config.yaml
dataset: "pen-drawn characters of a made-up script with 800 signs"
train_examples: 395000
crop_scale_min: 1
horizontal_flip: false
encoder_kernel_size: 3
fusion: "prefix"
fusion_encoder_layers: 6
fusion_encoder_norm_position: "pre"
fusion_encoder_bias: "all"
init: "orthogonal"
residual_init: "none"
one_sided: false
Rows from block 3 of the fusion encoder, named by matrix and row number. Rows with one number belong to one neuron. Each number is 500 + 25 x the weight over its row's rms, rounded and kept within 0 to 999. All counts start at 0. Numbers have three digits each. After the name is the row's rms in percent of the matrix's.
# gate: MLP gate (fusion_encoder.blocks.3.mlp.gate.weight, 672x256), inputs 129-171
# fc1: MLP up (fusion_encoder.blocks.3.mlp.fc1.weight, 672x256), inputs 129-171
# fc2: MLP down (fusion_encoder.blocks.3.mlp.fc2.weight, 256x672, transposed), outputs 129-171
gate.23 092:531473508472504513498498487517463490492490506517471479505499487539460473530481517508495514547481524529523506476510523468522548476
fc1.23 088:517512498548496497536445514507541488465534492520444488465512560480500536484518486471498519523539470473466535512469504524508529492
fc2.23 087:492517512508485525495491447510535503521450507472490473497531513483520508527539517516505480497480496474493480509445476514522527512
gate.24 089:464484545482502521511482463515487517560485476456480481478484466497471530542524479498547495507506452483501553531500486484508469500
fc1.24 095:516519496509498518492527489489487479518498474518540495513479521486495463539485491522569493449508534497517462510474515490452529500
fc2.24 086:505496500514506499516505521529510515496506494498504480474545497538504513501521522463522459510482464542474527484531496480460536500
gate.25 108:502542530499538511513468506448533520494464501518519514506487522505519474526449501505520526474517475473547491511460498505446535505
fc1.25 108:460547504463492520519501486491473467508485489479495506518479537485502523433514525526448522519474505527539507497455480482471489526
fc2.25 114:524537519499553512464538493470501504522526518486494486476486497498534507497520515497509496469496462498526524482527486579489511523
gate.26 072:528486505516504456487455509510488511538518501521473508502519491454492481531485538515513504534524510516520521515524515550520501520
fc1.26 077:503503504514571489508463551500525484455478524478551548460491454474481509420537463517502526494508501462494503528514473485481520513
fc2.26 085:483494484508478505505468479469502483492478464481481523480507523477522480467521483515538442509500511483471475542499506494477455511
gate.27 092:483488508520536491508466530504498490486456503501477476496524545549508482475498493558469461505520536495500511521491481506511494514
fc1.27 097:523504461491498478456502505477458475527531475514510516511514521507460483511524482498537528528489502523499498508510509510474459459
fc2.27 098:498519497546529538506518496486446472543507489493480496522525513545463487490457507524522515513502485510522550509517509507522511498
gate.28 105:472517479461499515497481504521493453482508506465530493457492475498424519495498516469542435523493509487475481503491493526495446477
fc1.28 107:503562508521523564496528535479512498498494506453509499508554503477519460510501498517546498484472459516526520465499526510494508499
fc2.28 111:525506486497521443479498512533491510523505517503490469485462539550506560459566486512485492507471485491518541436517499510494464474
gate.29 106:507500435502512503487456501478492511504488481553457488461496521509534525542501522537494460466540497488505484485543505442531566496
fc1.29 098:519493532507514499524524428489482445497527482454508497510526482489477504531548505529515507521441433486529482489492459536510474476
fc2.29 096:484546532476460513480535495496520480528524524515446501501499510493520450523517501506534492518534506473498487481581445480531480494
gate.30 089:484535492538466443462417518511476440508503481475502493481511457513497491503536514472579524500470532514530450488410535550518549487
fc1.30 085:531481511465485470484521505517496512494522491495500502507576530543485515453480501511492507506476521557529486488490490479501513536
fc2.30 088:544538482515510459521539487543477491441491477503480509476535521531497512495492502469500518493498493477518548513541496526541507473
gate.31 099:516484517510557562495537501467496513479531496489537510479528488547487482506467479500498546475478462489469502496479481486520489468
fc1.31 095:505539534485512520515466471524540492510472506477526490495494512471504496487453514525496499496511526503513517502496485498557552534
fc2.31 096:500500503448487520540530511479492487491486439522494493510464484472511507514482501486497511530526512462486471486513501511493506528
gate.32 103:465500488455451534495536490522527498482535472520485546482531513482502490516485493503490456512450478535510509504500507453493479538
fc1.32 103:503499491506543527474466504503479471572484484509510496554481505521523470505519516515499522486507503501523485520526472531514527488
fc2.32 110:523494471496518516508478495493498504502480494570503511523492472495562514515501472480463483495500507489476478528451508432505493505
gate.33 100:483553509519523522524523487523496513468519553497474529549487525467536516520481503501508523549517405496527501494521508503454490488
fc1.33 092:506536496459475495475484531445521494463518522514522548509443509538515526481516518548462491509498472502520477499488472531511516538
fc2.33 090:473471532543521511483519510480514506546544485480509482486483478504482547515493524495481530502496499505511502508514493513509507512
gate.34 104:496516483481529525467484498520512505530520508521467550559528479508474519497509528493510498510472521503513500495493485527486469526
fc1.34 103:474505524535453463529492502502512495484494500471489504467529496492499515482477482510497483486528509472475546479541474465514507494
fc2.34 110:511537439492509524522492507518482477516523540538494499511476488494501536448511481477542535496469501521479532467526497549471571539
gate.35 104:522489522540553470519496464479484473546459491521494505507529490521444486523474458475528512496574455485488487508529498478504542505
fc1.35 110:504498514499519461513536466491501498531496530532522497488495519510479470503461495505532507475510503512501505487492490493509475551
fc2.35 102:491492471454485450459542515530472475489511464480459506507495538519515523520450526515526477515482463499490491507501535499510509521
gate.36 077:510513481511521526486466488494504528499481505481466493490495464528533492513459508531485501481521503503497538482504539517499503491
fc1.36 075:449463498524545489508518427517489562520494506489490503528504492496505550540485520502518493515510489435479468490482506528507535494
fc2.36 085:457475509490546513507517498499490522456513522478522480504502477501469545479494506522473501513519492460521514514504525468491500488
gate.37 089:485453504478507469516467510519493496533505498487517543468491525495513556507519481488493462488541455499512497510539532524546484481
fc1.37 092:509491513502494504490506506517488516502470528483515516516499507531464519502454506498518470479504532495459477519476469508558470472
fc2.37 098:529512453510503517489498494509514485505470542520465473498492547533453482527469478481474457531487511510480501489510480480524475512
gate.38 087:521507522489516477507492502490493460481479539511519471537487491450475484459544494484508540492492431484487514520556528455529495495
fc1.38 088:409458502557476512484525522497534472485514512476503506522477504499472514492511515486493482528528450499514503518496521482469436506
fc2.38 089:482492521514499476480521474485464500528464489462510525517506505466487505520513525491518496489495507480557478532517468512459520507
gate.39 099:518520526522530521505517489468486463502495448493504476499464515508439507521494512534489515524512477496500516443496542501518485481
fc1.39 097:514497529477513515485506548494521440529474507473495487526473489481519511547523520508512541456523443509494504514481496497568513494
fc2.39 106:493520560487478509492505516492461544461519529499494516559444553442510472465458495504493536447502499509483513454541540474537482524
gate.40 090:495518525484496536534470493530552484468541504536484498475526516538485508543465474513545523471455541496486484495453486524485470503
fc1.40 091:512477526508525516510496502480489466437482544500479452492475498484478469503510498513488506513508517467477487519535477502477477465
fc2.40 092:486479474506505482458525511481496532464508509504512491493514519553543478516454502462480494505496514505457527488555487513489479451
gate.41 085:481501476498493505497551486468486537495502496506492512481478475480443532473547523496480494494466483486579504493532503468520506498
fc1.41 081:482507505547519494488495476497528501486489491472515472514509474475478488416492527453525497492499482517479486535537471517484536526
fc2.41 079:445496538511500451497465492496501496475493471505509511489536461482503507492516450515511477504475518455503497540582475480503503481
gate.42 100:501490504443541502506490532510489483488491499513495523476484504525504502503503522511508467523496480537481483512500517465529553471
fc1.42 102:566494457481519504478503512504508481486496493450504514505497533478498504507482541503486467483483477496497509483519472465493494456
fc2.42 104:487493475519503506517541469475508455509504472523485526520489510488511495533464495487481504547453482490531483527505504512491491495
gate.43 095:506516520521531466460524486507438511483473468472462482516485503477493508516529525465536528509496488500506469457518556512475482444
fc1.43 091:487510497531508555544499524503534498528473510534478498482475450506529511473546471532501492493495481507461529509537503465541510528
fc2.43 103:492520532505519542534491487502492524516452537510460494535443499547508532528501481537478454491503508485528502538496535491498512521
gate.44 092:465463520523527534508525511528466512510484527485492494489526485471482491509461454486508538485474512484441520510456489475521488498
fc1.44 087:491532500479499516502506493507501505491472540565508478499494501528483520528462553504499497519501487503501463488552553505511513472
fc2.44 084:496546481503471476482484522505501493496521503511516469501489530503445480473497506468515498489495522485488536467494504537527451514
gate.45 091:522470468496453503538519491498497530517502496482507513502484545490500467512448508475551557520503501481502485525511492461460488518
fc1.45 091:494541484498540494499481514515446476495517471485541492517461528465518485541550530496480493510539521507501470480498531465524489501
fc2.45 105:471500520531507497535470529498540473501507512518443458476493526470553515504504466534465494521554485489460488481448485562530515500
gate.46 111:508542493464514498520477493452526520465548503522527507476490495507497509481481490484499436499494525465478510481521487496509506496
fc1.46 103:475494506509544509500501453488481521451508509496538469524509455505543485479507509484514490551514490513506526505525457513481498473
fc2.46 095:506483530461492499510515487507494482507512530450462480518504507511480479499498513495459515502476480485503508479542524549512518493
gate.47 096:502493494494505540509452511506479526493523467529471509497546507514505490463502490515529475472496523499488466497542530496480502500
fc1.47 089:503475520482506489499476513517518493506473484462508514520534482481557523489498510502458516533489498493459485450487480518549514520
fc2.47 088:491465537486474509485468516511502491513490494481546480499509516475552469517504531509482538542504456479479520456460519490547545514
gate.48 103:474484513474499477527493481497492476504490480516466530493491487563494528524467510490494502509465496516499525518492532535486458482
fc1.48 102:535533496479511497484511488490507495471512478518477497472480472485534481490518456489480512514487504500511470529500448522498483537
fc2.48 107:551490470508511529483515474456548477552490462462543525494529511512522486493517525538476497519501451492487460538532484472505508529
gate.49 090:464530525551473536470453527512504479485492487491443487480484520503521512484488497514531496480514509505499545517471525499507525533
fc1.49 092:497535564477570510490475537500489431484495483476479568513492473549495506504502525560529512552452496502500514486487504444523519507
fc2.49 087:474537470498558468540474476478493493460493517498466531477482505523469460512495487485496486485500471499486479483488506460533507475
gate.50 111:512454504512474482522490497526550514530540484485464537503530508496456511515515524530526515512474507472519494501505488509513518535
fc1.50 107:523489509497522475511528473477479523518527455513489497532483524489451518499502510527515505560485497505521547497495493487506541526
fc2.50 102:502484492485530562479533494483538467480489542495502487517493481469487521504476469542477492489503495523503469566504467540489508513
gate.51 110:481476508544543519471471467522470499520501547549425491497506477558486523509487497524488503482474488493497486486535468509490518470
fc1.51 119:542532509510483496485500464517510501485493497512527469524510496474509508518514493522504529502494507463447537522463471513524448486
fc2.51 114:467540472521451479507465495526537500530486473477503466540483501520486522474490466551519485478472543504512477488498526527490532484
gate.52 096:496467549538504531464481503507458527451491534477488507491513484497483492465478494460509442510527457487494512437485511483481497498
fc1.52 095:480519537468469526514463513517445476530490523509511471502497487490494545515461477487492517495502487508499489520513520508524468469
fc2.52 093:481503516500476481480494497486474495454502480529515424481485491474517549467521503454516493485514509477490547520510482508532511494
gate.53 099:488507513470486468488483470516521466508535503500504466533482491491509433519499489522548514529474497518533530485474496496551476467
fc1.53 107:470488500542515480550503507460501510464511504536494562515531551537491480523496479485491528457491517519465445505481524465506486543
fc2.53 102:514508495526527484456470470465517521468476523495468448562507455522470522500525515520505487490517483556508492510531478517464479538
gate.54 109:556483511470521533509528521517519525463473531520504513494505517504455464484492481506499501484492535506509512521532458495497470493
fc1.54 111:467487511463544533492497527465473570524512492475526471489509504500495504502504468547513502445506532523502503477549470514528478476
fc2.54 117:526547489488467490563483435520464439552490459494500463518508494481570508491518514523560472489499485493495499495508486508557471571
gate.55 122:514486516482535507506538538498500472501480513489500520510547527500520480494508520494559459529476501503468564484493489482542488483
fc1.55 123:471497484500471531519443490513483505471499493507491483509507454555489485518516487497469493506528489508483466484469490514517527524
fc2.55 120:479528493509495493516529487535507537502532476500483492472515475480497487509538524489488484468507497513522509506491457507515509485
gate.56 119:498539542476498511460425505473543532495459524482495478518536503529504480507498541541537521526512469528490500473485523490516499513
fc1.56 115:528461472503457495482501485532526517481516514478508512502516486501538501472478513495472455502463517550485435494528517531528471508
fc2.56 116:517497504444474499515513500508499484499498507513519502499521493515505476529506542525499528493505510516515534506522481517497567516
gate.57 071:488522494490499542512470481486514519436451465522539501501530489547511433549467422499489533499497521517521487511494508537489464471
fc1.57 079:496470532517468463497512521440480481528512483489483524470497517516545527509501523455516508514525490509503474491518509503465520523
fc2.57 075:527501514507548487528487492495487476498532497469460512464537501462538500467499555491469516547515475489491474481490530501540510478
gate.58 087:459506484487465481532447498497514513449454479489499519513466487472511527486490478499493492522519498486536495510520474493515516524
fc1.58 097:499527485458543511530473438489463526494509464481456455513496498468495523441500521495497478510462509489538484481493498485496513476
fc2.58 095:532504506519556487476470536532503504465523522454482472506454544525547457541493444468507480504518510515520495500458487500471511462
gate.59 094:485506509484512487499475566479453551518496509495522478503507503537523513529480526510467491483490479502481476557522480487543535445
fc1.59 099:498492461488486532518497449520482498536501478511495473528483516457491510462523531493511504475510505487511557479504508480453484458
fc2.59 099:478493488548528541495472488489463498499537521526536472510508540461508503508522494497498504531487529469459492514538473504531462517
gate.60 086:505494503496526505546492492516569504514479490498548513551513493479530486530540515514520477496523481549481489494484517507484537466
fc1.60 099:489518514512506476492520493465566470532525505513545472533483488496484520492561511520516497494480499514468515427473524470503551487
fc2.60 094:456500525531533481477531504520505534478433518465494500486519460472482468481548530472494491461487441479512511480536480468488523513
gate.61 100:502526526506502506460500520498516510488546458512485498508462523510564477497514486516508528517479491526477473525460488508493498518
fc1.61 108:486485473459475472499474515448533509515470498499484488516540505505478494567493456485519482528498508501525485556474514506497568487
fc2.61 098:503522543475485523531446506504521502486489504474501517544483501489474516552523508451499488498543478487529475518515488474497489510
gate.62 099:506469497504543489512506498471532527490507531494506562476479505498485528492471500464514504558486519507513459490526481464550493518
fc1.62 097:469470485480507478498524478516509520483527513460528522512474491517501480557492511517508537535473530482507466467509478473501530482
fc2.62 101:531512527502489458485526533481519523528509494495535455502507514540496497588488500498461519510484527464480520506506508490504503494
gate.63 121:547528513456487477476511503459512509479523486497467510488447486509534478480500509487493456521530480451487512475550471512535506472
fc1.63 121:473504518512464485523522475491514493490487510506493452496513497520465523519547514522505497475560535468480495525487526505505472530
fc2.63 113:487447521508466501509503491472526479546520486529545529452471524481471500547504520484490530479538536513499494506530498504453491482
gate.64 087:489525524491457507516486498502467499564466467518500457471532520541470480469533500512484489501494481547524566534531504501491505447
fc1.64 086:487441507465503532543447486520421513462483504487516497471489534495528511488481510484507496516504488495510511517478472552496483500
fc2.64 090:492473528495531495538418507454476457499489480504538504532535495480476490495535501510553551534465541467485531512484514539524529492
gate.65 125:489494505499507499488498517500488483513504537485542574508517485530499523531516510506515469533500461494516499519496503499484493511
fc1.65 122:490497559544502534530542548500482550476479493549498447453482508492536496487518511478456507490514498472489514467551527492501479490
fc2.65 120:480509491512469500544530485482494505551493488510490482516478495511471481495492482487503486483567486477544488504541513521468506509
gate.66 101:496518463532504518531502510487537516547521493422501466496575510510525518497507511477505458512467505519507513458526481487526540496
fc1.66 105:476487522440456471488450519466489485516482509540532507515474458489453495497537498512504553477505511425529500557504478479486460484
fc2.66 101:461484491457519478535502522509502573500441485467513544513544488520516510498446510518501502498482557503476485495494478462511446494
gate.67 084:494505498486518484523481477510502485508517493517467467483478510444506487489460507478505482513483512493515481490457542504533531524
fc1.67 091:518519511542485478536447522435529495442515517482482496476484491500473512527520557525513493496536496522510491551519542492490520498
fc2.67 082:526529495514494525569520501430487520523487506509498519506489466474515525494501448495507487502518471510501477474515473499491481530
gate.68 104:523482469474543461530487494471488476504502470464490512478502494528487429530481477499490509508476490475505522500512508499485518494
fc1.68 105:505478521493469534534519471527518521476529492481545502521491567502459544509518509481485532455456512501499479513524501516494527472
fc2.68 114:508525484490507464494477505536499525508515478528505483461482437481500493490485479505537494509492499522485500547483491536494498488
gate.69 107:522533566506506494470491444462468480479478521494491513524482488525476519499507500488525492471515481505515464503510518498520499521
fc1.69 100:513512535500498484516500544510505511469495508467453483528455474499511471516529476521474459509529499467454466512537512456523546487
fc2.69 100:518450511485473451484518508476532481520500542488532547491520509492500503520494547449487496515492491459534513505490485529502529494
gate.70 111:550489490514539479460511475533458534524507527503486508512489470537505438501486494429528503523504487503449515554470500484520486535
fc1.70 105:480515515471519561480494561554508508495462514521470523472553468508519494504592502512537491479437509467512536522511525499526515450
fc2.70 109:488498557505544491481481523487505524493527511543477498484509499509508511497465552513487474482478505503499571464507486518482464531
gate.71 114:460511498510462532479460475471483518478512480514509495489506524498519550521478506496514470504531501452487520457516492601512519464
fc1.71 112:483491484555474513499461531472470519478521517469440496532500505498529483545489494500527512540510502482510531492525478535535497508
fc2.71 116:525485518482508514494539482574505498459510501484516508488496501506469484459517507515493507463502500525477550497545488479483537487
gate.72 111:457518489457492542528512498500472507519489496525516538475508522511505497508515491528536472470505477484516489503491528500486461498
fc1.72 111:516472506520511500485515461469518483521496487530518540459519500499467492511462449482466459485509549511490521484515479530512495511
fc2.72 106:520476564517527493496471510464491512542494515525506477527452476484510539528492485500489502551531506517502557512505507493494507508
gate.73 085:541512467470445465536495508469540512474509492518521509535484497497513513481516507511531498537491490498500519532522539545528498555
fc1.73 085:519523512513469496470474541508504489484469465479544493483523514511544515513519491441508460480495529487512511520507501472489527438
fc2.73 085:478471504495445506519451511488465494511513518514493440533512514518496496548508503499515473468497450485511500467510499570472539511
gate.74 114:498517482519510461483448513538540491504505479550495450526517511456484535496481531449499510483502545486518491476480511493505474507
fc1.74 117:483508542479465521516515544453451450484483511442476565515509500512501461498483482506492471502477461503493503492524508502511520500
fc2.74 121:468546535497510522504531485502492459527499493451493471585525461519472533502525479484537507458497476483477532531489505504533471505
gate.75 101:560533481480513542495507488446549564517481486461489502515476537527548453513466483477519495483564514518479522503550529489497506522
fc1.75 110:502478508498483516493446535496535526501526500495512514477463472500531451552484442497536557512540522494494506500494505456511475527
fc2.75 103:541486490479503522468521529460527498420529480525496486461513508482514473524488500507547474514485492491526512442483523555512496507
gate.76 093:519468537465497481515519485523524540500509549459520504498506465492526514490522536513523427503516496480514528464507486498508536525
fc1.76 092:475521508464454500509520502493480475522474512514454493488514525503519437544441487481523480519503523516521496516512512506481524503
fc2.76 095:467485489492503464497533512537502487481498521526498479526517494551519507501517534523500487510521485511523476450524532520508498468
gate.77 095:497476498479522516467496533510529495503560535474507503498475479504482511516502529514485513509509547544475507470460500491476460479
fc1.77 094:539506508498534538466505521498490530486511528507479515546524473504454497477503537537449501518504517481494491476481486498535532495
fc2.77 098:515505495506493499470490500519539519466496552503472545509527457500456479486528478513465475532493488508494543486501465513535493489
gate.78 110:514491484509484473496491499497517493524518509484482504504530491534526492516516502508484535449538567496507513527514462491474488496
fc1.78 114:442516504475498489499547521460484496544514514518484486499514490493505528520490486514493503544508450464495456492496496474498490491
fc2.78 121:552474510515513533551501499495526510537486490479468576495527515532531496507549541491470548528486493502486499483462486474486490478
gate.79 105:507461506512511525515494522492518519530461486514500463495517533553560520534519531523503456495551527466501492476546470477461518532
fc1.79 103:479478493503486531519465501467521497498482516522518485503450505518548520511484512520531464496532537471488510514514494491493487496
fc2.79 099:479491487521504491484502514496514490549534547483446506484492502467527487529521483517507528565474519507480516536484530457496525493
gate.80 096:539497499541462515468483545508465512519504520491509501499525489513460504461487471468491520506490459453537515484484508502507517519
fc1.80 087:479500486492513525554520440516481510511511523532525483506502465513479523534490520543492516491511487498524510514519525499505501526
fc2.80 090:515513460453467513524467476482506559528536529491506514507501489525460513523520485479562503461506490522492534500530530517519520490
gate.81 093:529545520484478498518520476501493483466507504545485504460511571515472497520552499502509533495492511490499520480493520515528539510
fc1.81 096:501520513490462525516561507504535500492524538507524507476556510498465529517554500497491521529442501471496534455462509480581528486
fc2.81 087:533482517521497508485551535477510524471481514470506513488527508499477515507520520490520498538506503514524459522462491519498516527
gate.82 096:467521524508510499518514471518522487496452523501507477473521515504505508565469513472531467533510462516467493521464520482519458528
fc1.82 097:434527535481517572462518540548519528496475428500516525507503497516486474520501526508493545509504474482492479509462484521514448487
fc2.82 094:557544532471487480469448480517506540489465513544528510494511512487546496485500512490488525522484463480524494483545492468487486485
gate.83 111:513466471518481511504447536525491581522510525504518509480513522496488533492518502538522486534473484499466459523485483522514508507
fc1.83 102:514481489532482476512497453512484532498528503506511492490525496507556453492498509483562504550494487503459469544477473502481491474
fc2.83 109:529522478521482461528511490509473455490519516484509478523555510516507490510513500544515500523492469519540516502500534506509521467
gate.84 083:540461454511488442473523511528487516511520465500539518475461500517499494518491524474480504478481503519478534472499506538533546478
fc1.84 084:489495481491482485565514505500539462488477528511513483473512511504573511503495464531501450506471503497457514514494487506523557503
fc2.84 083:491512501492501503523473489510494471515484485449515485577503534514544569497489409482525452521524485486483533475513518505496478474
gate.85 093:493530509449515497496490486543483493512518480475496497529517475474497529476484539505534472484503491486486499505534558498508510494
fc1.85 091:471510494521491496496477460493502508510539536482501492484489475479484494487507531497471534525514503488490536504500514483501511479
fc2.85 089:491511494474522511501534459497501503504520538495511482526490478492484543494482485548458526530553498488488516492517489495489496504
gate.86 082:476457494488470487460497450497519497523481527507506448509489525455538519543518497489520504482514517531483543483531450504528506494
fc1.86 078:478497484482448497546484461534490555506483492502500481525512527467497520558471500503507494492484492502494479467459467482499504527
fc2.86 078:489513489455505530548449482529513481465509518497480465476515516538439489541487528557508493505525492475523518495495486513453500489
gate.87 117:466525490510516486552509483526483491491480538470497501490513454473489473469557464495499521537525500510531460472509489515426523468
fc1.87 113:480449513518517493463521504536509488491532495477526505451531488513511478538469489503492562527503491488437498473516455440456472482
fc2.87 118:480510450487518508484507486537474566486488514499524470481474455487535517542511477510486516464521532507527485460514478476530485520
gate.88 108:487505480484527481471495507476480499514472495493492499506504499512485489501542425461460519504503458480544505504519537486529529524
fc1.88 099:532510454470464488503510505505456472521463537489521555539517506511474517513443491471449453446536498478504470503472514514483487521
fc2.88 103:490515443494507528507537497488493471475475481443520519464507533512519518501488534479435493485508520470476475493521497557492489478
gate.89 099:510520507490538499490504534467475467484480539496508558471545510520491528505510512520535477480472500471485511489500505479505468539
fc1.89 095:522483476469495503472517540519481494461526503526481551512512507486471512496503530475530486492487490495537500486472494483497471547
fc2.89 096:509471531511546534484530539519460541515536448468485554487521530523504515479484458535502515509457499460508514476492493471477527519
gate.90 072:487542465536518449462503540525479480466496503498549501513501515534468468511462530462482483474548510497511484518520515525506462485
fc1.90 078:467486505521515479521511534469517502509524511487511495489530498508459507489500465499505534506462513484497508474496498531503525468
fc2.90 066:561506481464486510490472444492500500477468471477468503485524477537521528514511528506484469513494496533462510483471547489503536469
gate.91 108:509551456486528456528507558499521498476483488480503472511511513447526505549452524472456471506479518444480461502500505482491501502
fc1.91 105:488439508511525521511546454492508541518510485504491501486460473499461463498475454544492529479530446495501470503532484515502505473
fc2.91 101:511512514470544490486492504525493498475505528524531533515511462485480533483509521443511489487479480495511489499505508519516466537
gate.92 085:469517441469506502483539490521475473479450522468485497488517528452500506551503503481481457467489512503474536472489495505514477509
fc1.92 083:494451497507521515491516508504497475476505533495486474519520451551492508443514523488512536475511498501468483530523473473492576493
fc2.92 077:502498481499471514512512475479506470504512520537506485483498500511558565498453512470511495544492514491521515495491471540490449475
gate.93 098:490496483537508471507483476504479471492502485518474497454458505473525444498516547498482515496500469509554510473493542484500496479
fc1.93 095:512569472505515520490501477502504561486515499477515466458502476495513477503520489543527451506498471506504511506520537506496509514
fc2.93 096:498505494513528502548447503531479509502492485484484433482466475513477523503487517514479524468503466495549452517510514503479538486
gate.94 110:504517464466467495494503470512497535513480485493525509480526527519485485523555540467489488494471509472532482477502525516482488501
fc1.94 120:495497468513532507473473462514534511515456478527528463501499458520458523497504480492476492504528463452504522486509472522515525485
fc2.94 111:486540498456504507530483523490523514519487483491488518508539519522512475491488492484519440497512487521460539504512519489482499522
gate.95 103:495505483530489494511529513502514485500529550431502477487495523505485512489536487521468452494522460537499498516522505504511476518
fc1.95 100:507523496515526526513518488487494504549469490510497501505522514510508499495508521511515537498465519477479553498470539513495520495
fc2.95 091:510481498527504467536536518477559490508512498515500521528504489470498525508478496513530504469519478494508501530495521497517518470
gate.96 096:497501516478522510451444554514535482502540556485513479520543494541492470482503458519508539493499471470465522493511486539454526518
fc1.96 090:518509583492493538486529493476466548475501535516496509482508488548493534473513483519448477473486475522469488527517487522479499478
fc2.96 099:481531546442495579535511523495472463527497522480545462509489518531473491495491524498514508456514529494451462491537502518484507503
gate.97 105:443526509520492483525540518468502515513487532541467497455497529528482534529488496472487502490525514449502519537513484507502503477
fc1.97 104:476478489486498474501520499501469467483461492511499502493501545518410487523527480454516507478491489463494514517504481523531495440
fc2.97 107:474493519471514506477473497487529457478499465482508516481495525462476510486476469530465493515486476507485480486463497502498520540
gate.98 097:507498464510488478521472472518498462502503525519483497520487480486475504494514528514441493488503451468488485485465484502468464491
fc1.98 101:512497530519453517537525471500514531514506478534492471488491492485498503472512480481528553507494564499491520514523504499539483449
fc2.98 108:514507468483487528529540487492563519494515492518502491487499538527490423499494518482452550486484476506520511495511540533531491483
gate.99 099:512486477526545517482432506489508461524513487532453487458520504553487485507480482491464481445500479532557527484479515456480544474
fc1.99 104:466486497476535487457465539488471522508521492533537519518554508512479487476488496495511532508549505519475498519526523501484488511
fc2.99 098:472513485506499508495496513500480479455538459477473483493482484478498526465528536501494476463477512515491504450498459524523530508
gate.100 084:494476527484491489491493544512502517483515498504472487553527498527461503505502477560471483510491495485517493454515488489413528494
fc1.100 089:520473496496489540494506508556466504478491506526465528511486512535512514473511509546470505480545517494443495510517517465503519486
fc2.100 087:514504529488520488492493498507495549518460547593498516477497513544484521496500482478469506464476529484520512497471513500510526509
gate.101 115:495493465502461505464494505496461532498494503540497503463526505497485496494477522499495525510475543503479492520516500511497532480
fc1.101 120:479500456482511501510508548513532510482473493467508506514520519511522492512477476488471500531431520471519469448483533490501518510
fc2.101 111:474502500529487486483517535509458543491490515481510497564512459483459496533523487432528480482423527469523521494465508517520521540
gate.102 106:483467512466515504517508491492547495507507510457473505482509508459458450504494539484436496524506526486519483475484490484552537526
fc1.102 102:506513465508513505513470539526466504544503524526527504519464520510531472510510506466510499539528524516466527472527510512493483519
fc2.102 105:497505466518490473525471478534514498539495496524472491451476468500444525513496518457463462486493506549532480533456505502488508471
gate.103 077:457486520516502496470504474481473511528509467545482543538484497492513515521482482505508539489495460515482458504449495504484491487
fc1.103 087:475489507493502492479458522473475528543478513520496544566514469500497470466524482490536517468495487495485470465489519482510463515
fc2.103 078:486515445502531522525479497492534484466531519500503518501472505487486507481525484467478528471524509499527528517477464515541507497
gate.104 106:527545532466529509473507512531467540509505508490482519492453477502494480491509470506510446533447491507528501520519496459444495489
fc1.104 110:539509521476537498489495518468495483458530535478468526503488482510491493459512493435495543521495567470513510497481534436531485492
fc2.104 107:488500513483484500518482449545508487499528470519472482438518483490496509495532486551504520542519469521500510552490506476520492496
gate.105 111:499521469524542546465500492472521504524480474467456565465480545520491491545511508513536518546555501537487488472584513516472492507
fc1.105 112:486524495509513534475468456469510524481472528531483519457539492497524486498497494493488519525527532552512518503576475512536501480
fc2.105 111:541495509504489515483437529490500524517511538473446522470511477486535461542476496460454542509484504486526469548546526508529565522
gate.106 095:512507468512463439484492518483544528506518489536491490492481489511537506528519511516492512475524468468497513473510502525499495479
fc1.106 095:507545477482486498481514486506513485465515500505462442506453512506503514551483489462510507501530474480467520463464485519507484484
fc2.106 092:492550485502479473516452505501461561513526508569478494475518555484510497523512513483507475463506490529495499513537518526513531524
gate.107 099:523469501472490538536540496545505538498488508483474551498535466483462497509518501465485503510469484523464469523524557523496500532
fc1.107 105:505461487470460531527497497514472550488499531497480521496498510515487493499519475522517521469510473543469474546506541503471520523
fc2.107 099:513521489473539470469508466500496468488510526536490503456492457530536518523497504508512467529512484458479485481459471483540489476
gate.108 102:587488512526460485494512545523535485543500519541484496493513476474509508514470513473496510492518489489484519502466540545482451502
fc1.108 100:485499491513553511484526504521505511539522475507475507500510514464499459515482486496501557498511476475496467487463470481524499503
fc2.108 098:473495547495485488549509464524489484526509500501534503476493512478468508512509507517498471486473516475488476499524464540514528499
gate.109 082:505469551542455502504467455507480500504520464493492485499482506478500512481511505521530422484534517544495521479498497491545491501
fc1.109 090:484476478494493506515481492547470497527512471471568465487514499504542507497496472504491492495510549555541493519508454455495502501
fc2.109 089:524505467519531557470510511528528498495535515506485518461481496498515467505491502501531478503515530513581478516510534519485465492
gate.110 099:492503500464485532497478475479472538483501521490477488543480459488522484505474482473474510471498494477496480474519504499470536485
fc1.110 105:487534513520494520470449494516515525481482534526504474506497551454497463496465525506523472504502526494517528525459527512501477474
fc2.110 115:448488454499542512507477520470512495545503475465481490465514549525485518507504526478469489527466448520473484465500534484511489465
gate.111 093:486491480521484510462499499452547522492500516509503484515525528514512515525492500490529508521486506547523536478557500517531491522
fc1.111 099:460519482550535521501529527515519496482489489497507471484499498534487522497507495501502510529492516526480532490513452462509490481
fc2.111 099:540511502497508498491537501489457551474522519507520510486522452514543476494485495504469531498539553514514516485543471514492494493
gate.112 107:491501531494548477481491474454513531480459518464546498496509510502477454485485521505491486545490549495518519491511504503522505459
fc1.112 102:473503472476497505487468459505471486504496503486480480474471477486521523529530527519432481475490496527532541498537510498475490525
fc2.112 111:480504510495465464500472519536523566523524542536490479510533506481522495508477515522500541488483491498468498519539483493508533521